{
  "image_size": 48,
  "bottleneck": "fsq",
  "encoder_depths": [3, 6, 6],
  "latent_channels": 6,
  "decoder_activation": "gelu",
  "decoder_widths": [64, 128, 192, 256],
  "levels": 5,
  "residual_init": "none",
  "learning_rate": 0.0034,
  "beta1": 0.9,
  "beta2": 0.999,
  "eps": 1e-06,
  "max_steps": 40000,
  "epochs": 13.1
}
Rows from block 12 of the encoder of a small image FSQ autoencoder, named by matrix and row number. Rows with one number belong to one channel. Each number is 500 + 25 x the weight over its row's rms, rounded and kept within 0 to 999. All counts start at 0. Numbers have three digits each. After the name is the row's rms in percent of the matrix's.
After each channel's rows are labels from the 100 images, of 14976, where the channel reaches its highest value: "responds to" is what is common among them. Only what is clearly more common there than usual is listed. The data: rendered made-up planets.
# convs0: expand pointwise conv (encoder.blocks.12.convs.0.weight, 256x64x1x1), inputs 0-63
# convs1: depthwise 3x3 conv (encoder.blocks.12.convs.1.weight, 256x1x3x3), a 3x3 kernel
# convs2: project pointwise conv (encoder.blocks.12.convs.2.weight, 64x256x1x1, transposed), outputs 0-63

convs0.52 106:486532555487565515479486485514489492503491448488476545470495481449500530527503513503516524498512504512485532546528485509484477525493528511460498506528508518509491503502434490508504499447520510
convs1.52 085:505494490529498496500568498
convs2.52 088:536554481473477518484482536522457477499507530470469487496483484473500513480480483522470473490507491454526540500514464511492540532502489530523516489540493535489473542517496479472445504497478499
responds to: polar caps; gibbous; kind: lava world

convs0.28 099:489512559523537502504478500504522479504444459491532485511506446454505486475484511496511480488507503425533529527538500497509489498496476503479481456515529517517534505532534496493501473498473502
convs1.28 089:473514517485484523474550515
convs2.28 099:540498515458470531472498519532478486490517512460494456498461499473515492496446500530459494473512490477525498497495470520478518503476531543507498453512498543485464543532509467479477477501492482
responds to: polar caps

convs0.201 113:518496451452426492506499522493470521487532553510439498481505464518501510498493484484469486506490478509454485482477506506514508497458490508541515529519477483459488498449526498518499516509504495
convs1.201 148:505508508500497504498574503
convs2.201 109:455464538518516476478508471481537500480454450522442526465493523507538531499513491486541543519518528529478507511460506494493472522494512472488480492518513480520487453500484535511506517509503500
responds to: rings; cratered rock

convs0.58 100:466508475483468482496466477491440524465515484535502535450476519510522489496507491490515568509483481475456493540517508540481464501495483499482483489510475481515527485488468512525533529483526521
convs1.58 093:511535503464518470472527484
convs2.58 104:443468470507561509481514520510518526450462458525492478473477497471505508537516479482520508500503530475446497525455497477494480504502507494480456478502532501491485473522480495521538480495505527
responds to: rings

convs0.68 035:545434472507467495502481554497493480487456538505513496534515524489509479518486480480490497499481490453446507487528501465515504500556534513490506522519507478478547521475484493491511495542484497
convs1.68 047:448473494491463496497526494
convs2.68 026:471451520563468499492485467482462465491500491529535495517481519447472499515518510530505495472526523487471493497520515485471494496513500491432474466489472476513473481509512515500532482459485522
responds to: rings; ocean world

convs0.43 108:503522519506553505491509499510566500498504502491540525527523439486479461445499494483495466490507510435520508515495492509495514503462556508494502499508518521476461506529466488507487457495494516
convs1.43 087:531545508484502485472492465
convs2.43 114:483487531478511498504479501482555533500465489543532520492507506528484478429490519462498495521499463523491485497512507530523511486553504507486521495478508477538548502489514492498521539566492511
responds to: polar caps; phase: full; desert world

convs0.171 092:450440489544522496492474466504502505506522460503500490471499452498546527502536464505520466508495529495466489509473503494495487500517466484471439481503506489514449469483515516504523484466501520
convs1.171 087:541479526502469511492494459
convs2.171 077:511533524458479522487494529488522528519499540517458515506477478529511501473493552514483544514490475451479495506525491521513501508501535514505538535517457500485511541507492496526492549549533525
responds to: rings; banded gas giant

convs0.97 094:505504474482508515482527496517511512480523510482445492513472621479512498536495502513493498485517508544515491481482484498483507511556507509509510499497506508512474497509567489490485494531501495
convs1.97 089:481489536487506516498546464
convs2.97 082:504484498517499519489506552504518487515473516495455511507497578529475529509491477494501544519497482496437526509518484446518500514540519505488524517513495511476560509525468484509527483512517527
responds to: ocean world

convs0.104 098:486529495487439479491478471486504522489525522523500476477479461469548491523498477510508527513484540471506488529488507502506500500518447488545475461493492480522524485521541514483527513574493502
convs1.104 096:486479525475499445516482492
convs2.104 087:516532556515513505495523464519502527508522528486494525489514526493489500477528528553497531471513495484536509476549486509507458528474474487472513536515489498512541521516537515529502549513465537
responds to: glowing rim

convs0.94 101:530474470512456494500470510493422457519507503507512497539507556551508490515512512486497503507490472570451519501494503483498492495514487507565500498508498484477515491480486497500520541492508492
convs1.94 105:505496496490524492482444464
convs2.94 095:530536488470499519502533529511479479445541501485509472487488459489494482528479504535487462492517528481559502534477503521469516504458528499544512479512529527504455521533527497495484469508493478
responds to: glowing rim

convs0.26 107:508517575486542491507501483495463528515478506490485507436482484442519492505512519510503498501501499479566503500436497520499513512507499498508479512478494494490550502521568507506499497481504492
convs1.26 093:514512479474485490515560507
convs2.26 096:519549508520516505489515507502453474518506535490478528508493574473480547511517499540512498550480494517511518522508499487472513538517524484523534517524497508479444499510477516506464512454523504
responds to: rings

convs0.22 092:469520501497544507468485487520486478483481438486536520494507431455476507464502515501510467488518519431494507530503486520489491516465528514499498500528510527532494511506486499507492474442503522
convs1.22 093:501492456508510464530469481
convs2.22 076:477479515542526506470521507507498482527478505498473514510511525501535540531552472531524531534491545515453507517512499449509486530507529469498476524510498488463492472491446533525515499487520529
responds to: polar caps; banded gas giant

convs0.30 100:507532512485519488520524514493421495519465473500478501470497521537487490499497510504528536519496491571546502564499505506488503477476456508502501496483491507477535506498509504510458481464539484
convs1.30 083:510522507534516457475477475
convs2.30 101:481469496481504498523534518478469470460488442491495480477474540502501511553485492510520489525494528521512458498455518490472510466499513485524489443474502497490470495520493519501487437472519465
responds to: glowing rim

convs0.106 098:508502515545460504484483509512520477542500544489453530538506551511463523496538519506488527487510487490459576479490490454524499526522500504485495528532503503483545494479515496514499504513486521
convs1.106 110:511501501475522512455453501
convs2.106 076:521484476512460512499530564504475458443476513506491464479524502514492513535492455493493501507507560474478510463508498453510512485542526493491481510505532507467517485486538496492482464523506478
responds to: polar caps; kind: lava world